A small image captioner, trained from scratch.
Model: 11M parameters, 64-pixel images, encoder arch vit, encoder norm layernorm, encoder activation gelu, encoder layers 10, encoder width 160, decoder width 256, decoder layers 8, decoder activation relu.
Training: soap at rate 0.0024, 8300 steps, batches of 128.
Data: 97500 training examples, 10.9 epochs.
Rows from block 5 of the image encoder of a small image captioner, named by matrix and row number. Rows with one number within an expert belong to one neuron, the router's apart. Each number is 128 + 32 x the weight over its row's rms, rounded and kept within 0 to 255. All counts start at 0. Numbers have three digits each. After the name is the row's rms in percent of the matrix's.
After each expert's rows are labels from the 100 images, of 14976, where the router gives the expert most weight on average: "colour at peak" is the nearest of a few named colours to the mean colour under the peak. Only what is clearly more common there than usual is listed. The data: flat shapes of many kinds, plain or patterned, on busy backdrops. In brackets: how many of the 100, against the usual share in percent.
# router: router (encoder.blocks.5.mlp.router.weight, 16x160, trained with AdamW), inputs 54-107
# up: expert up (encoder.blocks.5.mlp.up, 16x80x160), inputs 54-107
# down: expert down (encoder.blocks.5.mlp.down, 16x160x80, transposed), outputs 54-107

# expert 7
router.7 119:161146089130134166141128112141130135115142191144115118112162128094126099080126137068103146108129113129119103110098170134087122120108134114189178146159178119079170
up.25 093:151090110101144140124142127130086086115148076159171100194082138076113095140144147102174150079090099073101044124179081061164162136155160138121115167121126132160140
down.25 087:105157162118124098152083118175100173164152150100138133127103098148171172136108147154174092069099086081121109147160166124137163138174075192099102099077125139111132
up.26 103:110194124073180158145157106182097155173046142098126122150110108153141115089147173124146174119148130140153116138140143150095101147146133126119164075076128144084067
down.26 096:145056149083085099106118124123141094116114114089183122079069170118159122160145161164126137124141131121156097125186111116189087129202166094120140101161126197126104
up.27 116:116166115168157127058174035115074125099112120136108055122113162207164121139116100154177099139119108130135114162122123120112108127127110188112102096124093102119115
down.27 129:133152115132153113145116118115040223121146157133110126169087131147132079056108179127139134122128105155103123112135134052117116109157100162152127152144136052133098
up.28 106:171111155125179135171150116093056193145062104118105132099115156092137111112134183128177115120118149176120124128147066147142120166114182110101102159090099172138052
down.28 116:080067117106143076132129169108128165140141075114105157132062178114046102117135133151102121117174141154131122075110091100116085136141109123079137179132096173160102
up.29 089:144135106109154095128130160109097171142116130085136150139077151212118140152143099157151101116094131181107114171177121149130139141144136113127110158175166115159073
down.29 088:121147184102092211147111133121149130106128063102126132065226140124137113133116142146116115072127149125159152219085098095143151133157125161103102132129163095144148
colour at peak: green (63 vs 5)

# expert 1
router.1 083:131137171126106116137164102140125095112146106123160128185134169170153168154184134129071044135136111191066091096177127115103202063148096121151097110154124134178112
up.0 082:118069111097139128172129143142147169130105153111110097070140084086172131193162093171130104127111094128119125234130115136114188148146127183145152097097126096136097
down.0 086:109171155148142141181153146134074097186138141150111170161097152112099148163108191193153121115123140122152142153136153112089119118132162145106139174114191045125162
up.1 096:150135070115180114162190166133076107146124105078143122182144107099127104087090129146143110161141175176062062089095100074133148153127141170156142136165148095156151
down.1 096:097116093116133134132130171079124145166138049110124128154099128075097180168102123177159148132160131168175115155117126074110154164101129128145164136145157104098091
up.2 082:058093169117113098150160148105190137137127156162150139116100105100093097115157139167124176106089121166233137169089148142163141163159157149109123114168127164144089
down.2 086:164112148115162137169090099155129168151106161138155099106138114091120072156164080145183185161155156138117111098100086130090136145122106119139114101155048156195133
up.3 106:103105145110103140129149172091130110102123088163148190112096115084116138077109159140135115095121107155209143183150157133097152134113176144120140099067173147133136
down.3 103:079179057097157159097161081150114079114098091193132125113107122111158181108121136098111139128108190147135115090165164171123170097183125091128108088183106127126095
up.4 085:113134077164143133090134158180123135128152185114077174142138089129096134103082159132169150177147147160161105075096069169171088098183107076102163103110126115098095
down.4 091:057106112133130110118116146141137088160149150118112161115101186148137204167045097155187154108127110080107128131159123089176181107104160094060124124089176116112161
colour at peak: pink (32 vs 12.1)

# expert 11
router.11 101:131219163152154155101147075162178098160093152161109167173080179114195156155099174055170148121100133114164128129140148160118090147113122148137095134142065164106157
up.25 093:148088128054093146099118155095139114118128160117181121117165102159109121073190146086093168125097078116144076147182097108149180102169165077145129151124140050130146
down.25 084:115156125154198177122143147144132079142145156114170117122121164112132088108113136126155171119150145140156061129138119127121086210084138126108076162154113153158131
up.26 094:057116112105129123112156080136059117077168125099208141178081134173112166155109170125125080148119128184081163102175152102102156121101122112103133118124135091093097
down.26 082:140166101227095098100117132109039191109139166181142126131074152161144178069163096174098146123129138112135091110125161047115114156159152166122151127098106122142140
up.27 100:130117144104175126140115146135094183115148127123150102091151143155093093094185133147206070051067056123169156218175124089120156164111112123134152182175189063122115
down.27 107:064136140099202135126112119163143082154145177139124149131085161144094128152067105117145145136105098115117173131116152075186139119102081178107101073080135161145141
up.28 111:176121125088132104163038128088147136109106153064185121109174109119154115156103109147110117130114161129160148143150116155132159128051074128103095175195091102133110
down.28 108:136174082170127082082133097226145135126126146181109158132142114144169175144085121067130098120088156054095155168085113155169177145139127158120114152168139104117077
up.29 097:168124174131188114161115080107120132142101100157114120135167121079109142103130213113107145118138180132146126133152090165119171119136132132069128142082158132105158
down.29 099:128129125151110100108113151179098072096138112058179104091154126134180057072099121168144171113108120118199137086118113129131057138159122096113146100106099146119171
colour at peak: yellow (60 vs 1.2)

# expert 2
router.2 093:132122162136144115095136134070111109109132146144126141141057145113108147085197139169088104130136058133160121111182116061140133088088159105126115079152131125149095
up.25 100:157180136089129129075087087116065118115067105130110102109182096092080145038141144092121134193171171113162173101098091143130082079108124086165155177166076109101117
down.25 100:156150104156155121082140171145183189107066211130171114089144133087142088148177107094131137147172146075076102080141096088106095084080095119120097151103117146102163
up.26 084:081158069083094137165111094179190171097125161152131151130106151143118141154034109112121168132146139158137133159119150116122097073095150116052134152051198123153142
down.26 094:078110103159136084101098137124083147092117120146106108117060036150109149182154161092161102129147146143109117098086166128093141060124104181065172114150111101131107
up.27 081:123145144114134118144148105124133120147115133147101036092193122172126088171129123120206173127137105084093117166111170108134169169071103141105160175140117140124143
down.27 091:139115111135139143125146078071137111154127127123127110121120130128156114126173118122119080150151197124177094160094146168156110098182183134199074182151106138106081
up.28 080:113095139069142141200170152163147110112139127131083090093188108146096106157170098071169106117089154118153157188116157111143175178126148116150125122139102188128162
down.28 082:159101122122169147106045162104142109159156130180175155132163166104134108176088122120145156202169115107124082051069090132090102089115165112154118156117119150135145
up.29 087:147116088114093124089126097092154130091120114102109113059142075102073126074163109124192156152141187128121171124075154177109136109133141124094094101102114119158124
down.29 089:113174147145094090109136056139164150124088109109176128160124105151134104107114135070111147202155126139096084140155046156123074184084099138165168129088113135138146
colour at peak: black (25 vs 9.2)

# expert 9
router.9 107:108100120123199114162106176104155138132155161164105150084184131110108107078129108212088149103170112122114143143075160092181124142103141139142117132075181136176086
up.25 112:199087092113128109186146114115193112113125124131127092064130121114127049098115096117139141134089136176175147159128105152078129151122120165118118116155112116145159
down.25 107:142187077125124192136105139088178144105022186192115131101142162142124145086156096106044128144118139084102059177133183064095149158132165091095115168108113105070094
up.26 089:153126109165110127094097130140100175132105142108144101145110085128105092162116096133164117153105087171126061148153083145165137096108123080142124097139132088041157
down.26 092:126099141113165167154121161115112164175121134118120094131125132120135151089149188096188130110069112177193112141153112120162170136060175101096129089145073063085137
up.27 089:108171138083136097115105088147109088056100155118139132128071144152139135176142154063156109121074121109115089179160143103157154132108128079090154160167107131085161
down.27 089:142093176140130144152115089153142100137131085094135107109149106060081084148159107178183126156103094088107126169108133134155142147149130075138072122095173184155154
up.28 080:103094133177155049085128100149070187130036117124126084144118103116159120145191145104115120141143082148139187100148142174130092157057114158130134081173158160104137
down.28 079:118191127109154195110103100139101123121114115147119128138133169172110153142047101177106110125142139135152088136157165109149134053101127105111115210101148145100111
up.29 095:077164084176139073111174108182026135097102113156115105139088157159163140135096143104122039108140114138151132085129144130139143082151084117147144119136119066078123
down.29 098:127171149114202098127135176102097197091112109115143122178126154127120147129089171111176157108113122127126106119124141063155107153127108146098099092147116086163090
colour at peak: blue (30 vs 1.6)

# expert 12
router.12 094:164144102147104127132175112065099116107120058110139123170035175120160168160196161097110110174178157150112111097165100124089160079191178115162108143083070135075148
up.0 096:157114122107124189146150109140096105090166155113207082188151153138169088103117139172124091107139139180178083139154130157163152141165107108146143109122121102080134
down.0 103:120167162142115113145093130109172124092107098138122186132148066104077145155104150097073038109125159153165220108122160160111153063118166155129110152124158122153116
up.1 107:182122184105129143147145108133122152107087116111134149109122080109091101148139166127076059107099216101138177201210160123121131113142163174139108166121128129145089
down.1 101:114148188146097192120164088185104097116129085082142173160161135146091140146147190123078126091091106182162143157125180200128195075178126094171214104103160137127174
up.2 097:158152190162111126130090164161075113118203069073156156112105147135145144154175133111154099120121167149123096109102124114125176130145141133141179153113192118131175
down.2 094:134082066123106131122126149110180110118067144118085045117135144120093078064139144135154126161137093143152062135148130097121090125158125088157117155156126052115130
up.3 084:130092208066124080073088181095119148181137183140162069131155105099092064100076127183118133090096086100117099153111107112143160165104077137087093166077168141131114
down.3 080:128142105096188141169106141112173133168172092097173149179117136122190061155097141134100111118123176080149142151150170107134128109134061163119175118153151095108095
up.4 069:120149111090139167124132136079174151167107119165090144157159126163123124107070104105114141136171108115160153129083161168099109141139086161056091145141110082113132
down.4 078:146083115103129216135127186120111207104141144121126072161190130111078055085227169147183119145148107085147099107071104112093097143136172134124113108117149134123165
colour at peak: black (66 vs 9.2)

# expert 4
router.4 111:125163133141134188207082152139112125149115132173159121177130113123110123142076103153179167110132123147149114115152143122147139174085098139094179111110127083144240
up.0 101:081176136148146107066112093160071138111111119102139109169121172202142121131134091121111074154112089125095097112172120108080163144121108123174119104151140037120129
down.0 103:111199096153165135125126104072116170077136127179106125165106173160125122169089113095110130170120128159103126106134168158103147104083111144112119121159105127120170
up.1 082:144154094207146085163091136133151141092140130140116075101126126096121117119086103201073146123163182142178103137117125144126111137180136218129122130174077157189109
down.1 081:148185106122139134158134145096130129126088058182109158129119114114140195146136099100107091140166153123097140151120176103121195063053114107134125193114105139064128
up.2 098:137136122134089141065135116123101137144103126164126156163142102140095165125203142108092091137140140101127135121142083138128153149132178101150155138147156096115050
down.2 087:131097122124136119065122131081147101128161134135142218076118217178148107222141127128129067120102098136127152157104190172128153110129156114135098142131162114079068
up.3 086:092129107126132061081153143155153145172092104154111096113107130122126090158167155107136123103122084130124189120148146129195143094117206161145109171071110119126090
down.3 081:136134087136122149100122143146164111197103122147131123097144066155152125111086067127133142167131079081073112123163128152140102148154044142137149128206175132096133
up.4 122:107127121064156110113166073100100096058102136184121135101111081129117083139115154075103148134118161132084096111188170189182176102115120101134151143096111102100131
down.4 129:140148116092164155118113082072092148077098128149111148126128101160162141157106144110133131163119123163083154129139156103149172064122145089133130103131088112091129
colour at peak: grey (82 vs 34.1)

# expert 8
router.8 098:149113098095087154124191169098095120113161128080139142113130124135103153076180158135149089159151108149108096132126085117090141093158114072113097107060095081098133
up.0 116:160151128122076151105108124147100081141196106107135153137155131126158174115127122101132067108153172148107089153163092127197180108108181064082140108084121083056056
down.0 117:161126095094160128128148149068107149155093133133060090117110141117084158119072149085146110170131125170116101075139050122129136072075095140140137097102084097141179
up.1 078:157118173126127110113079117133120156128142088086160087123080106121118091086125091101112148091095148132159157142166154110051115141194154172139114185113137138112210
down.1 076:108098115119099128096133180051138116133105065132147133176071126164181108149118125132085081099105091112104108142192137095190152128075160154171115106158086127131095
up.2 106:098132150158108147128142117202127115133173114133138119169149174129137170161136132108154139136159162070142124070103119175093123049142083140132181100109143163139123
down.2 109:104116153073108163131102128154177087137112178120121149084191147091096111101148071162110127147121126094157133168113107098123118150143128072114113176110163100160093
up.3 096:156172131125138150130167111164179112171130109107109102094172114093154145104084087101096138137112213146115170103145120151155216127101097138186178161137139127117145
down.3 116:151072152090084166133133126141135157117069172089126140078182112105136072094200167113192182156174105095155131119102086129088137183152063118122050133152100097166149
up.4 114:124147158155109090055147174064059103155161077154163148163063134116158140131169107106110073074108107130154110120150095120147170151160153130100155132115185089132099
down.4 100:167128140107107139134124163152133107128137124096108124131102129104158170168082124102146097114081132075065066089093068183149156140103100118142127101115137129124123
colour at peak: black (46 vs 9.2)

# expert 13
router.13 122:110131169143133121056104079141123144088096101141136136110048077180060082196112167125112141151108113118115099082154157059095111108123117162148137147161115114134134
up.0 090:167179122225135157126120130133116167115095162108062115082150131136111121147147138140058051157160167186149168150128148084160110107131132105127111115151106126076126
down.0 081:148157132108104101121110112107036175081107082123125117190138131120156168091114162128107063143164180161120120118077118143157117085078098106123123129145111147103122
up.1 102:190116112159134103157100125129116170128137234080152054072147124139134124135127100134112141152133174220136143156134138105107115117106118129151096124120085129104156
down.1 104:110171138156131108137141147181091154127140125134075199168159108134123177124098174084118106151189180140159136103083116142127062102149177109110138151141143086190095
up.2 079:119156092138181134149134148112123094131188151135121150196129161105178133071135113164162090061102169151166151204131110163153130137149162091175097127085123158134114
down.2 080:116073105148118109161082109106164125112176132092147115212124173115131138119069124095141108113158147123139191157143104122119116135083100098104083090152179155142169
up.3 088:086124143131117115126144142116126114176129145104129166165160188105116147091135125087138129099110101096131134166103109141172168183130142104160065088065127160151112
down.3 087:153143118116137117112126191136134121122164145158158190148179137122157150111051180103134095118149125074142157109132135131142127120080146124040127139060148104130110
up.4 113:147143194179178113123131160106111140143131149097167063138148144135143100137138096239143114095135084107116142141104111097159078155166126146110136076149107145121131
down.4 102:112174141176169103142096128184134136171135150166110131121108120125070077110141114107175111120101061115161121158152127121162104102138211154166118144136135113114102
colour at peak: grey (88 vs 34.1)